Weights of a small multi-label image tagger.
Data: trained on rosettes with rotational symmetry, 29.7 epochs.
Rows from block 9 of a small multi-label image tagger, named by matrix and row number. Rows with one number belong to one neuron. Each number is 200 + 40 x the weight over its row's rms, rounded and kept within 0 to 999. All counts start at 0. After the name is the row's rms in percent of the matrix's.
After each neuron's rows are labels from the 100 images, of 14976, where the neuron reaches its largest size: "strongest on" is what is common among them; "lies over" is the class under the peak. Only what is clearly more common there than usual is listed. The data: rosettes with rotational symmetry.
# gate: MLP gate (model.blocks.9.mlp.gate.weight, 768x384), inputs 128-255
# fc1: MLP up (model.blocks.9.mlp.fc1.weight, 768x384), inputs 128-255
# fc2: MLP down (model.blocks.9.mlp.fc2.weight, 384x768, transposed), outputs 128-255

gate.635,119,178,184,202,208,189,184,298,220,253,129,162,216,183,187,159,263,227,155,196,183,194,188,216,196,158,160,119,238,209,147,194,212,184,206,191,165,236,291,179,169,199,275,180,229,199,161,154,182,181,218,208,232,175,186,154,157,166,202,228,213,210,226,164,223,192,225,231,208,232,197,244,255,241,248,207,143,244,245,237,260,177,232,164,262,203,224,181,153,264,174,213,157,188,258,212,196,169,218,236,285,164,184,148,126,164,193,190,203,208,181,196,243,168,247,254,273,215,265,179,247,246,272,225,215,174,142,261,253
fc1.635,125,159,187,282,248,169,186,233,232,174,241,343,255,150,211,165,183,192,172,168,233,216,201,221,202,210,229,241,215,120,225,202,173,158,131,225,273,247,224,170,225,194,205,213,213,211,172,164,160,239,134,155,234,207,236,180,324,168,287,230,269,201,261,164,147,252,194,175,215,166,161,199,183,184,187,189,169,161,208,181,193,249,177,244,166,239,181,206,194,163,201,201,214,279,237,241,179,239,148,197,203,121,251,225,209,225,234,288,194,160,194,153,170,165,148,183,133,128,242,219,192,228,198,152,115,224,153,209,223
fc2.635,120,201,268,126,222,215,121,204,262,156,315,209,156,213,196,196,193,126,191,265,197,233,229,143,178,260,255,281,127,171,189,286,211,189,277,162,233,172,213,187,208,233,191,229,230,116,141,274,196,204,231,179,162,249,230,270,166,299,228,212,166,183,164,203,186,256,134,226,207,268,222,165,172,169,246,251,235,206,156,248,165,259,200,162,128,153,216,171,177,140,214,212,267,204,151,259,146,164,211,182,197,188,180,154,177,183,181,168,182,205,169,234,185,177,249,182,226,240,148,212,221,211,183,251,114,195,126,149,152
strongest on: grey
lies over: rosette

gate.372,087,240,217,215,282,174,243,197,204,149,139,219,180,172,244,217,237,268,289,170,174,278,195,210,173,176,242,206,196,181,150,180,259,227,142,113,163,233,186,155,176,127,254,226,203,150,184,195,204,184,242,163,180,262,201,242,213,258,206,139,232,170,223,191,291,163,169,194,188,153,195,237,218,256,240,166,213,158,172,224,218,196,175,246,264,227,152,255,202,164,156,169,236,239,257,239,157,129,208,186,162,188,229,194,182,155,228,167,205,234,183,240,278,228,216,194,148,215,211,172,231,257,180,120,201,167,219,243,156
fc1.372,087,234,121,171,207,194,137,210,201,151,197,210,171,197,195,259,225,154,225,210,213,152,232,212,185,193,155,188,199,228,152,192,212,250,236,175,195,169,143,257,263,254,143,190,231,247,206,200,152,172,183,165,193,272,182,210,142,160,118,224,187,229,243,193,287,201,183,180,138,196,208,292,243,167,271,157,194,152,199,214,211,150,142,193,196,131,246,248,140,170,196,205,197,220,142,212,180,227,183,214,170,162,187,258,270,143,248,133,251,213,220,200,162,244,201,196,196,236,147,227,115,227,172,191,179,154,197,215,157
fc2.372,091,216,241,164,205,181,211,130,246,160,243,215,220,196,244,238,193,199,140,133,172,157,196,167,161,254,213,146,191,181,217,216,199,93,153,204,175,188,179,213,210,158,282,255,159,229,198,173,164,277,210,135,230,104,274,173,229,69,175,143,184,175,173,146,212,184,180,221,305,234,152,287,227,206,172,189,202,191,269,123,176,225,179,284,178,209,253,257,246,146,257,204,203,130,189,234,207,210,168,171,185,231,223,270,217,197,236,182,177,173,190,187,195,199,210,183,260,251,218,229,209,210,207,145,366,175,238,199,159
strongest on: warm
lies over: backdrop

gate.682,122,185,230,117,223,193,198,200,187,247,242,163,263,224,191,202,175,160,192,178,170,233,84,196,161,250,163,246,192,243,199,178,182,197,185,281,245,208,266,167,266,201,215,220,218,172,160,204,193,104,176,159,177,144,109,243,174,193,168,143,197,233,140,295,260,169,203,103,236,180,225,239,117,252,167,196,201,174,212,181,271,216,200,135,169,168,183,231,249,183,163,191,182,179,138,183,256,276,208,150,213,172,157,226,215,239,201,148,189,232,215,236,247,240,260,240,173,167,172,201,268,201,193,230,277,208,223,196,212
fc1.682,118,181,141,191,172,177,227,166,179,216,274,115,214,192,249,134,286,233,150,172,196,138,160,176,187,203,223,180,231,188,175,198,195,173,209,183,189,205,222,311,169,297,221,195,166,184,183,162,262,112,158,170,140,184,178,163,177,233,219,216,295,253,181,169,186,221,191,211,230,185,247,113,171,234,246,179,200,267,246,265,199,185,224,229,271,209,131,204,232,214,178,249,218,81,178,196,173,163,197,190,197,226,200,196,191,292,170,165,232,221,191,132,142,265,202,222,262,231,254,232,176,141,180,238,284,227,217,192,162
fc2.682,117,210,213,201,208,218,201,130,247,183,196,214,210,191,155,194,211,208,243,199,218,203,220,199,215,145,262,184,246,131,214,222,238,267,182,210,195,216,152,196,213,105,207,165,211,210,233,202,210,227,213,173,192,155,219,175,174,172,210,179,224,220,190,218,233,200,185,196,183,131,199,233,121,161,170,269,196,225,260,212,207,200,240,218,245,132,130,251,223,211,228,252,220,195,127,172,200,176,189,194,207,173,208,180,258,266,181,174,252,246,211,245,217,189,260,202,262,271,236,282,291,182,248,182,285,258,137,217,199
strongest on: three-fold
lies over: backdrop

gate.603,099,204,180,235,159,188,227,215,151,110,193,203,249,117,209,236,251,188,251,264,228,171,253,176,232,149,183,212,150,207,221,174,195,173,230,197,212,146,220,227,134,204,140,206,237,182,163,151,216,165,172,186,167,219,198,214,220,156,281,193,179,242,213,227,187,227,195,168,226,261,275,152,162,182,98,155,245,199,150,256,200,233,197,159,201,151,206,236,172,156,182,197,195,258,165,241,110,201,219,103,203,152,140,192,227,134,201,164,180,190,161,127,178,224,112,138,214,157,180,184,199,254,198,245,180,243,200,178,201
fc1.603,097,204,266,156,139,219,227,204,191,210,198,240,215,195,238,224,272,225,262,221,204,147,254,199,196,155,200,199,126,242,180,242,164,338,259,190,204,146,252,172,200,184,129,181,263,181,202,208,174,173,128,198,231,247,181,239,226,160,262,159,157,204,246,165,211,225,206,108,183,176,218,151,129,229,199,131,182,193,71,220,182,244,141,197,126,194,238,254,157,167,195,173,214,232,162,208,220,116,206,188,202,146,112,158,211,162,207,191,206,139,207,167,204,226,196,134,275,224,195,237,183,183,166,180,207,244,140,190,212
fc2.603,098,188,235,261,223,139,166,275,264,242,133,203,247,247,214,183,148,161,141,282,145,203,241,162,112,244,166,171,150,166,73,258,193,239,128,242,212,134,157,172,213,212,229,202,190,235,190,178,174,190,156,228,175,134,187,158,191,187,156,179,220,192,217,190,213,224,133,139,192,205,194,258,223,227,171,157,179,209,214,261,159,263,246,172,219,196,217,236,249,152,269,230,224,163,229,164,190,233,127,242,212,183,234,246,349,226,251,326,165,252,180,198,217,234,150,171,147,245,254,186,179,229,145,218,167,223,220,169,175
strongest on: off centre; warm
lies over: backdrop

gate.584,092,217,237,148,192,191,189,194,202,224,192,279,202,165,156,226,203,198,184,258,191,275,275,312,227,227,161,237,125,149,180,215,176,197,197,153,85,168,202,187,215,242,235,190,180,122,222,132,173,266,158,143,286,184,254,179,241,235,202,166,204,256,202,180,286,178,249,126,177,246,201,202,228,151,169,181,222,283,258,225,242,145,229,214,242,150,264,237,232,255,169,255,156,197,257,187,252,209,193,138,136,213,158,246,228,161,239,262,153,153,170,150,259,204,152,182,198,170,205,140,220,206,209,176,221,233,168,133,195
fc1.584,091,164,140,270,214,135,143,177,175,232,201,319,249,172,216,165,169,178,166,273,195,158,179,252,176,198,164,136,214,121,262,182,190,232,189,218,129,138,225,187,189,294,144,260,186,246,193,228,133,231,236,138,247,234,281,214,208,206,215,229,197,274,278,204,278,224,246,184,188,217,200,179,211,133,217,225,194,149,190,234,215,193,226,181,247,166,213,168,252,199,147,218,175,182,165,165,219,216,179,217,74,267,191,181,191,175,259,219,173,173,207,211,174,189,201,161,258,139,177,201,244,177,187,162,184,194,184,202,143
fc2.584,099,216,189,226,249,209,245,133,222,181,214,211,236,166,256,136,186,133,215,99,236,146,176,145,254,184,163,213,151,153,229,230,142,187,161,135,210,171,140,198,231,249,139,138,208,122,188,235,224,213,219,201,269,196,145,144,190,240,185,180,203,187,140,204,247,239,214,249,167,282,234,190,172,180,126,215,53,217,199,154,190,246,193,233,239,243,257,215,213,135,201,198,230,167,256,190,230,203,190,191,205,231,189,187,275,231,184,267,228,188,179,216,209,202,221,239,170,200,163,247,110,167,199,146,191,277,167,206,220
strongest on: vivid
lies over: rosette

gate.433,096,210,223,283,159,205,174,201,214,138,187,235,239,228,150,168,160,257,220,205,258,301,172,212,291,232,236,168,215,179,215,178,171,185,163,142,242,195,186,216,210,246,179,214,179,164,191,167,262,183,188,221,153,233,173,271,242,132,178,141,141,178,124,275,146,251,223,238,184,176,238,220,157,207,175,153,184,257,212,200,208,236,173,207,209,201,200,274,185,321,280,237,192,195,201,231,196,247,204,259,130,172,184,148,173,246,195,267,163,196,187,224,223,161,244,212,199,193,192,161,239,181,205,274,173,198,208,185,215
fc1.433,101,189,177,178,230,242,278,232,210,246,205,240,166,213,132,235,233,161,202,210,209,177,204,197,235,153,157,227,145,219,172,258,217,175,218,213,155,266,234,142,282,232,227,181,240,229,174,265,242,216,254,211,267,198,201,196,132,236,255,231,200,246,263,216,161,173,215,221,161,218,150,211,243,206,213,230,219,161,169,203,233,157,209,181,204,231,208,206,316,127,140,157,252,184,198,247,113,211,174,196,170,221,252,209,207,170,152,166,184,257,199,159,175,245,167,247,224,223,237,123,215,138,140,153,157,157,244,162,115
fc2.433,102,155,178,255,179,200,142,235,220,196,224,219,186,204,264,180,230,215,108,200,210,180,182,211,224,174,195,182,167,150,198,198,223,190,199,163,221,193,167,138,266,261,202,173,227,256,191,147,260,239,166,251,220,166,179,147,249,181,171,207,189,145,210,177,238,186,167,211,183,243,208,207,219,190,209,155,175,210,164,192,217,233,219,151,191,162,228,196,155,161,204,173,197,198,219,227,211,238,158,173,246,125,153,272,264,185,222,173,257,253,204,249,175,204,180,214,196,199,143,137,195,292,214,195,136,158,224,209,293
strongest on: warm
lies over: rosette

gate.531,111,211,130,202,281,313,152,216,213,187,227,155,181,198,186,180,167,248,193,234,224,131,233,198,219,239,153,169,140,188,188,235,199,201,172,294,125,143,189,220,203,255,232,160,177,166,180,267,184,223,179,246,145,212,230,171,185,150,204,174,191,146,234,212,165,147,196,138,207,227,215,211,197,223,267,247,184,246,246,240,210,229,183,254,244,232,183,245,152,179,122,260,228,275,221,205,219,208,180,131,185,167,291,207,196,198,155,194,248,213,195,204,184,185,224,226,180,145,191,125,212,205,200,166,202,210,197,222,179
fc1.531,105,135,210,172,210,68,205,141,176,277,174,242,86,135,289,93,168,177,229,129,143,210,199,193,258,117,209,200,129,183,237,203,303,238,258,146,213,268,237,188,220,174,249,247,230,189,133,207,236,193,141,205,199,222,196,183,186,212,172,195,198,220,184,224,251,175,212,211,251,176,238,188,150,236,168,158,225,182,196,164,237,203,196,151,169,168,221,184,170,188,227,172,206,147,184,181,190,203,157,205,222,209,115,178,148,229,235,210,196,205,170,176,209,127,191,181,225,167,239,275,135,217,234,228,239,173,210,239,167
fc2.531,105,198,201,206,181,240,184,201,172,152,225,180,204,241,261,165,226,119,194,202,194,247,237,178,242,283,220,161,182,187,179,217,228,232,202,188,179,166,144,250,187,165,167,187,221,194,180,177,187,212,171,159,220,218,173,161,185,226,253,122,209,209,220,198,172,221,146,216,225,224,169,212,169,197,188,252,205,235,336,221,213,263,233,246,200,204,207,226,263,197,189,272,180,197,271,196,177,170,190,212,267,201,114,168,168,197,148,219,222,168,210,208,197,220,197,237,205,203,244,162,181,212,133,207,140,214,237,185,188
strongest on: vivid
lies over: rosette

gate.543,098,167,205,202,172,193,196,164,146,215,157,217,194,160,190,232,142,244,128,220,220,232,157,203,194,205,208,193,245,189,188,179,168,248,222,163,189,277,141,260,254,209,223,137,246,200,102,197,225,186,145,171,255,220,219,150,242,157,165,252,165,254,184,216,219,158,176,133,183,180,173,187,217,250,181,191,111,261,181,206,251,160,238,189,148,268,153,228,242,139,233,192,175,226,254,177,237,233,246,227,280,140,181,172,165,211,220,210,202,202,244,181,160,158,193,238,194,159,152,206,276,213,141,145,238,167,155,206,189
fc1.543,094,214,143,199,233,244,210,146,129,196,175,166,178,202,218,167,243,199,218,215,206,148,174,205,110,172,130,196,201,159,232,193,184,191,215,152,209,150,230,143,152,180,206,270,265,193,187,153,212,140,201,226,158,227,200,241,262,208,188,222,249,69,145,136,257,168,144,175,149,240,202,199,194,179,192,166,180,237,205,225,218,133,172,259,204,178,185,192,225,162,241,120,145,234,248,168,206,283,205,239,211,216,278,230,210,256,180,171,199,231,165,200,184,191,187,171,166,247,223,186,183,224,203,205,154,252,194,148,188
fc2.543,103,162,206,169,189,201,210,214,157,178,173,152,217,223,222,219,268,232,224,195,183,209,247,218,158,274,210,212,210,121,189,229,218,254,122,190,126,157,273,177,136,220,250,200,211,155,236,209,216,190,198,198,186,192,182,226,198,201,216,231,197,251,241,170,177,246,211,172,211,213,141,260,123,222,135,196,225,150,213,271,195,162,213,223,196,177,235,192,205,212,218,217,220,168,107,220,152,162,245,177,198,211,128,234,145,169,192,231,235,177,167,174,155,259,253,225,302,291,233,186,221,224,277,229,245,120,182,145,115
strongest on: cool
lies over: rosette

gate.699,127,260,187,175,134,218,213,243,192,293,235,213,201,167,235,121,227,187,264,178,284,231,156,138,173,182,187,169,248,168,169,243,212,204,145,174,280,175,207,170,152,194,190,219,249,190,159,175,178,186,108,142,141,170,229,194,279,203,232,176,263,179,187,164,168,209,163,204,194,180,216,233,149,276,266,140,142,216,193,248,223,144,109,211,214,157,230,129,164,117,180,218,210,142,276,227,184,156,124,179,192,229,183,184,235,176,179,217,217,144,213,205,201,147,209,209,251,184,224,168,171,197,202,220,221,223,218,185,202
fc1.699,130,107,206,167,239,164,185,201,173,186,200,217,190,247,184,281,190,267,167,218,170,250,232,184,239,209,160,260,149,242,212,241,164,204,296,224,152,165,198,224,264,241,188,200,248,211,251,228,201,189,316,205,276,261,218,242,126,284,241,222,167,178,220,213,188,171,246,196,206,205,170,211,206,179,197,220,235,182,200,109,200,270,258,182,165,218,229,282,201,250,203,204,145,197,140,166,213,231,234,279,181,158,190,183,177,256,208,202,169,172,204,196,231,212,176,185,141,232,138,187,156,228,150,119,195,184,230,145,234
fc2.699,119,244,208,278,178,175,209,228,256,194,159,145,197,210,172,204,158,201,233,160,239,154,223,238,281,115,193,262,145,235,208,242,207,228,192,191,230,177,175,205,239,265,204,235,207,148,216,177,206,189,256,268,196,234,196,195,241,176,225,211,190,202,185,227,233,116,189,128,217,178,210,120,158,192,191,201,173,227,263,179,119,334,221,133,230,248,209,268,156,215,190,139,167,224,220,237,219,267,246,260,150,179,153,217,275,212,122,150,285,194,205,195,140,210,153,188,233,166,142,209,199,181,286,138,211,196,192,246,163
strongest on: cool; pastel
lies over: backdrop

gate.580,100,172,298,161,214,181,193,196,233,245,176,227,126,240,259,135,236,257,137,173,183,182,201,235,132,182,190,158,159,277,250,256,228,184,185,142,167,185,163,210,208,186,247,168,164,170,258,202,241,159,170,149,318,186,243,165,204,241,247,130,186,225,118,212,276,143,238,201,223,211,206,164,128,240,214,254,159,218,237,206,215,175,223,224,221,132,174,265,174,202,168,172,154,170,171,190,276,210,266,159,179,249,213,208,200,227,186,175,165,193,166,249,188,167,244,198,112,155,209,184,241,196,261,270,124,202,201,249,283
fc1.580,095,227,195,223,186,160,273,198,148,137,190,154,210,256,221,242,169,170,176,196,276,242,255,170,273,160,159,201,220,163,147,241,177,233,227,208,220,195,200,255,196,230,173,200,207,190,295,129,163,236,175,273,120,196,131,186,252,232,94,277,204,226,241,231,222,214,183,199,185,209,221,175,218,192,171,158,156,248,189,218,242,236,174,246,165,212,283,182,197,156,193,219,159,181,200,236,168,160,230,186,185,173,204,206,181,184,144,207,205,289,220,155,184,252,253,128,240,250,165,191,224,228,237,132,213,254,240,117,159
fc2.580,100,182,216,181,197,227,287,181,229,171,255,233,205,171,182,217,250,188,141,213,230,199,218,221,149,284,194,134,240,205,167,135,171,176,169,193,232,229,191,227,250,246,179,222,189,205,188,132,250,211,176,226,196,289,144,117,152,242,190,212,252,157,138,235,244,164,142,258,214,240,183,188,214,200,206,166,234,158,223,185,136,153,165,241,180,228,197,193,218,204,239,226,192,270,174,164,156,156,204,159,191,245,228,183,176,232,201,153,133,154,239,172,224,219,158,325,241,167,188,196,89,125,179,274,137,170,178,231,231
strongest on: warm
lies over: backdrop

gate.624,106,247,219,225,169,243,305,228,186,254,213,210,180,178,292,210,188,237,111,212,195,212,202,201,145,232,212,154,230,255,214,124,238,216,180,219,163,179,142,267,172,217,238,187,177,197,147,287,234,187,211,200,154,295,197,256,172,146,195,207,222,194,166,242,172,226,245,157,144,278,210,164,151,163,230,222,225,159,236,268,264,157,263,137,195,244,189,278,229,225,287,220,209,259,246,208,188,157,186,206,225,158,151,191,174,193,177,156,177,208,277,206,205,138,237,298,188,179,185,187,229,242,224,155,223,170,222,204,169
fc1.624,112,221,264,226,170,248,244,263,228,270,167,198,197,170,219,136,226,151,192,187,124,241,223,190,167,202,163,194,241,231,195,232,230,239,194,225,186,218,177,193,168,206,230,187,215,163,154,258,221,151,265,224,177,196,204,264,178,215,151,196,212,198,199,242,183,214,246,195,154,249,217,111,203,155,174,156,154,156,228,219,257,208,259,122,149,271,206,257,215,153,287,192,221,224,240,166,191,146,170,220,182,159,121,245,216,169,217,181,282,189,239,213,234,158,204,263,231,189,181,218,218,246,206,163,172,210,176,208,169
fc2.624,111,133,189,249,176,184,220,200,211,192,177,199,204,171,221,237,202,154,244,299,212,283,213,265,205,232,257,215,200,237,254,217,198,172,209,141,171,215,164,243,223,174,172,210,231,114,233,140,259,138,188,231,266,255,161,224,193,269,205,215,191,238,210,231,159,165,209,172,223,155,114,157,227,189,145,92,154,207,150,195,155,257,264,187,152,229,172,281,213,145,179,156,144,227,86,173,163,257,254,249,205,262,195,187,148,205,155,172,145,187,168,219,297,183,226,205,196,148,225,176,150,143,217,227,136,173,151,114,163
strongest on: three-fold
lies over: backdrop

gate.86,109,248,175,242,191,166,210,219,188,175,151,168,216,159,197,179,205,177,234,160,292,198,218,178,220,231,239,254,250,196,183,196,212,191,195,199,175,203,254,166,217,211,237,239,217,158,158,231,171,291,310,143,222,259,189,251,251,196,176,218,202,239,267,219,190,210,177,138,201,206,212,248,157,188,188,153,261,210,236,154,202,155,203,222,200,196,168,205,260,231,166,210,120,240,169,160,168,209,225,232,196,248,297,207,196,164,212,243,174,169,251,183,153,196,230,190,186,245,259,155,127,212,200,195,255,129,232,172,214
fc1.86,104,263,222,173,189,171,208,268,191,222,202,130,186,252,172,181,239,145,252,210,245,211,209,188,169,244,262,254,249,276,147,207,189,237,176,184,164,199,223,239,209,199,204,195,205,159,127,216,160,298,257,162,276,233,151,220,262,178,165,193,154,232,257,220,184,197,192,164,143,128,212,209,201,194,185,145,310,201,246,186,209,129,212,251,228,260,197,228,248,210,125,233,111,222,169,159,175,212,255,237,198,190,304,188,155,138,176,237,208,164,216,196,141,194,239,203,224,217,248,212,160,246,119,190,225,148,289,173,202
fc2.86,104,188,199,168,169,301,137,199,151,192,166,178,211,102,184,175,187,147,163,254,222,219,187,229,202,185,245,201,194,184,239,159,195,201,214,206,188,260,211,254,248,196,172,194,213,219,199,248,188,213,125,162,276,187,214,148,157,202,228,213,244,253,214,75,199,164,188,244,229,151,265,196,235,169,228,225,197,242,193,192,180,312,208,196,254,268,160,253,156,249,188,199,164,182,184,219,261,266,237,212,170,143,199,181,116,189,197,171,183,222,148,245,198,202,243,203,159,234,223,221,212,178,165,245,174,246,216,235,178
strongest on: vivid
lies over: rosette

gate.738,094,205,188,210,180,211,180,148,152,195,193,182,189,221,122,266,166,151,202,161,141,196,196,184,144,217,137,211,198,209,169,171,311,249,174,169,204,165,266,170,219,230,197,243,192,206,226,209,152,218,255,135,222,197,167,248,245,186,200,221,232,169,103,182,242,223,122,228,207,173,150,106,226,150,245,188,210,212,129,185,223,180,244,240,159,205,131,202,151,232,257,272,247,171,202,221,167,186,231,176,131,212,275,183,293,202,233,173,205,124,222,157,169,158,219,179,201,221,220,187,138,189,255,218,197,205,232,192,193
fc1.738,099,139,205,159,218,179,235,215,189,237,216,204,201,101,214,191,155,156,233,250,78,192,201,154,170,183,140,244,216,146,192,265,242,222,228,183,223,192,289,239,183,266,195,258,168,160,212,224,163,242,245,181,231,172,155,202,224,189,226,182,225,227,228,159,134,210,165,231,218,206,126,259,197,172,208,222,212,194,216,188,189,195,238,137,236,217,232,140,153,193,254,279,175,161,188,150,231,140,204,165,151,138,243,234,234,177,291,182,245,163,179,210,136,199,189,161,247,182,262,176,148,202,137,243,245,213,199,190,191
fc2.738,101,139,229,190,147,166,201,226,284,186,257,205,169,210,262,171,225,218,268,236,267,238,201,177,183,222,301,171,198,239,220,154,170,166,201,217,229,211,172,163,190,159,312,239,188,148,192,175,211,229,245,201,196,202,211,125,186,200,180,161,227,218,234,187,180,222,203,128,158,155,235,180,185,180,173,193,217,202,257,160,166,154,227,298,259,225,200,181,239,253,153,199,228,248,168,171,144,223,221,135,218,189,238,183,201,221,212,234,195,178,152,289,196,209,263,216,180,220,161,194,193,223,292,135,185,213,195,206,270
strongest on: cool; vivid
lies over: rosette

gate.367,123,223,221,183,226,192,164,179,193,142,182,252,182,259,187,135,180,201,231,203,107,260,224,165,245,206,162,259,199,139,232,216,205,142,243,226,281,191,181,199,270,222,188,170,173,182,194,166,189,205,210,155,203,173,238,136,260,190,222,204,152,215,214,218,195,217,219,178,240,200,220,153,199,178,243,144,161,169,279,202,194,237,186,242,204,165,280,163,222,223,178,170,174,312,182,169,195,266,204,137,126,213,150,166,186,168,202,242,277,185,263,234,174,126,193,240,198,163,229,122,263,269,189,164,170,183,222,180,255
fc1.367,122,211,218,206,245,220,188,203,166,152,132,261,187,246,209,107,169,183,272,251,155,279,231,190,230,205,191,278,226,157,186,191,170,142,224,199,268,225,207,191,242,225,179,150,219,203,201,157,243,201,204,155,214,158,253,190,226,133,162,186,129,252,223,223,206,188,206,142,201,145,213,165,242,112,263,105,151,193,268,232,190,217,181,226,209,175,213,167,209,213,237,203,194,252,190,164,191,265,159,156,132,222,149,181,166,216,199,296,245,154,296,257,186,106,231,189,164,194,223,134,261,237,166,192,171,235,213,197,225
fc2.367,110,161,132,185,204,255,187,228,283,191,189,200,209,184,266,107,221,248,262,135,204,144,213,154,222,135,214,175,121,206,250,168,210,241,147,166,240,229,206,166,241,98,201,216,188,197,154,301,226,144,145,152,258,188,179,116,174,222,205,229,204,278,231,194,175,169,212,209,153,211,241,210,230,228,188,276,254,218,188,218,137,288,190,208,157,185,208,162,126,182,257,218,212,175,183,178,101,177,236,195,160,190,198,245,159,219,126,336,158,200,186,192,178,250,160,281,241,213,111,189,197,223,220,164,163,182,160,213,200
strongest on: vivid
lies over: rosette

gate.725,088,237,192,101,173,180,115,212,204,183,111,239,202,169,193,271,132,245,213,287,193,201,121,243,245,221,230,219,172,217,167,207,188,149,189,228,198,179,137,255,201,203,199,195,201,301,240,191,200,177,221,168,177,201,194,198,235,204,230,186,229,148,200,167,286,194,181,194,176,124,263,165,234,185,123,184,202,238,242,246,203,218,236,167,114,242,188,199,208,232,280,160,219,174,218,207,216,221,223,236,110,205,233,260,240,264,189,231,235,219,189,180,231,203,198,246,230,173,191,163,256,196,226,230,299,193,204,194,170
fc1.725,093,200,148,280,171,145,228,147,163,226,195,95,196,148,200,182,205,120,183,174,204,163,231,152,228,244,168,159,225,163,165,265,161,196,176,191,139,183,268,181,158,251,194,195,174,183,226,239,169,192,250,209,201,187,201,179,188,221,211,206,299,211,207,195,209,134,222,212,199,186,192,245,142,196,172,169,205,160,274,198,213,189,185,164,224,175,193,206,135,178,288,200,123,174,171,168,154,146,207,182,183,228,281,155,236,227,243,245,162,198,197,201,199,231,236,236,174,181,197,199,200,204,238,207,262,235,194,194,153
fc2.725,092,261,181,175,250,138,148,215,215,154,258,259,189,206,184,213,206,176,144,226,206,224,89,228,254,115,225,204,210,215,158,174,169,194,205,195,173,160,188,206,201,256,160,250,164,184,151,220,225,214,180,193,167,183,192,162,224,191,213,236,196,171,228,205,195,194,226,251,198,236,180,146,252,232,170,192,119,197,128,282,189,172,279,167,229,178,241,111,226,169,184,106,231,99,204,257,243,211,218,213,151,196,231,196,122,138,157,197,200,215,230,194,189,182,180,190,208,194,179,235,251,134,209,249,162,191,169,177,137
strongest on: off centre; three-fold
lies over: backdrop

gate.577,102,202,192,189,172,244,285,236,257,177,172,151,254,178,254,225,140,175,261,293,110,196,154,211,206,241,238,198,199,223,192,169,161,204,154,212,177,168,180,227,227,219,240,276,210,186,196,263,229,194,208,150,188,135,146,245,292,150,147,179,247,235,239,216,215,214,220,163,230,171,198,239,180,175,216,266,159,188,173,152,224,125,193,182,241,217,224,185,226,172,158,238,139,322,328,200,264,192,225,242,216,178,208,212,111,208,72,237,225,197,130,195,257,217,153,183,234,204,177,238,217,160,182,135,174,183,170,182,185
fc1.577,104,220,231,231,209,244,193,187,217,207,199,308,226,176,158,214,161,250,193,148,202,159,163,152,198,162,225,198,149,175,175,203,190,181,173,219,264,155,192,277,195,178,311,168,238,219,179,261,198,172,93,190,188,230,263,184,202,194,214,204,231,266,187,217,226,212,240,173,251,177,244,92,192,181,190,180,184,175,259,200,198,231,191,234,216,179,157,228,173,228,107,220,215,200,170,237,263,199,157,232,193,151,184,167,236,199,215,196,183,176,223,199,210,113,204,254,246,200,225,217,210,218,219,173,177,240,256,182,240
fc2.577,101,221,182,180,239,143,226,165,137,175,207,129,188,265,254,235,206,209,188,255,213,217,161,248,145,185,157,228,233,177,172,214,174,253,210,167,245,235,235,163,127,256,215,238,228,171,172,212,244,236,247,158,190,153,225,180,238,116,242,233,222,196,183,171,210,202,193,221,164,190,151,211,175,304,198,213,198,213,208,206,210,183,169,149,177,212,179,183,208,212,216,158,253,179,208,139,215,210,175,163,244,234,242,149,169,174,142,219,155,161,215,138,211,176,240,179,233,203,192,116,248,221,280,220,180,185,146,142,213
strongest on: warm; four-fold; three-fold
lies over: backdrop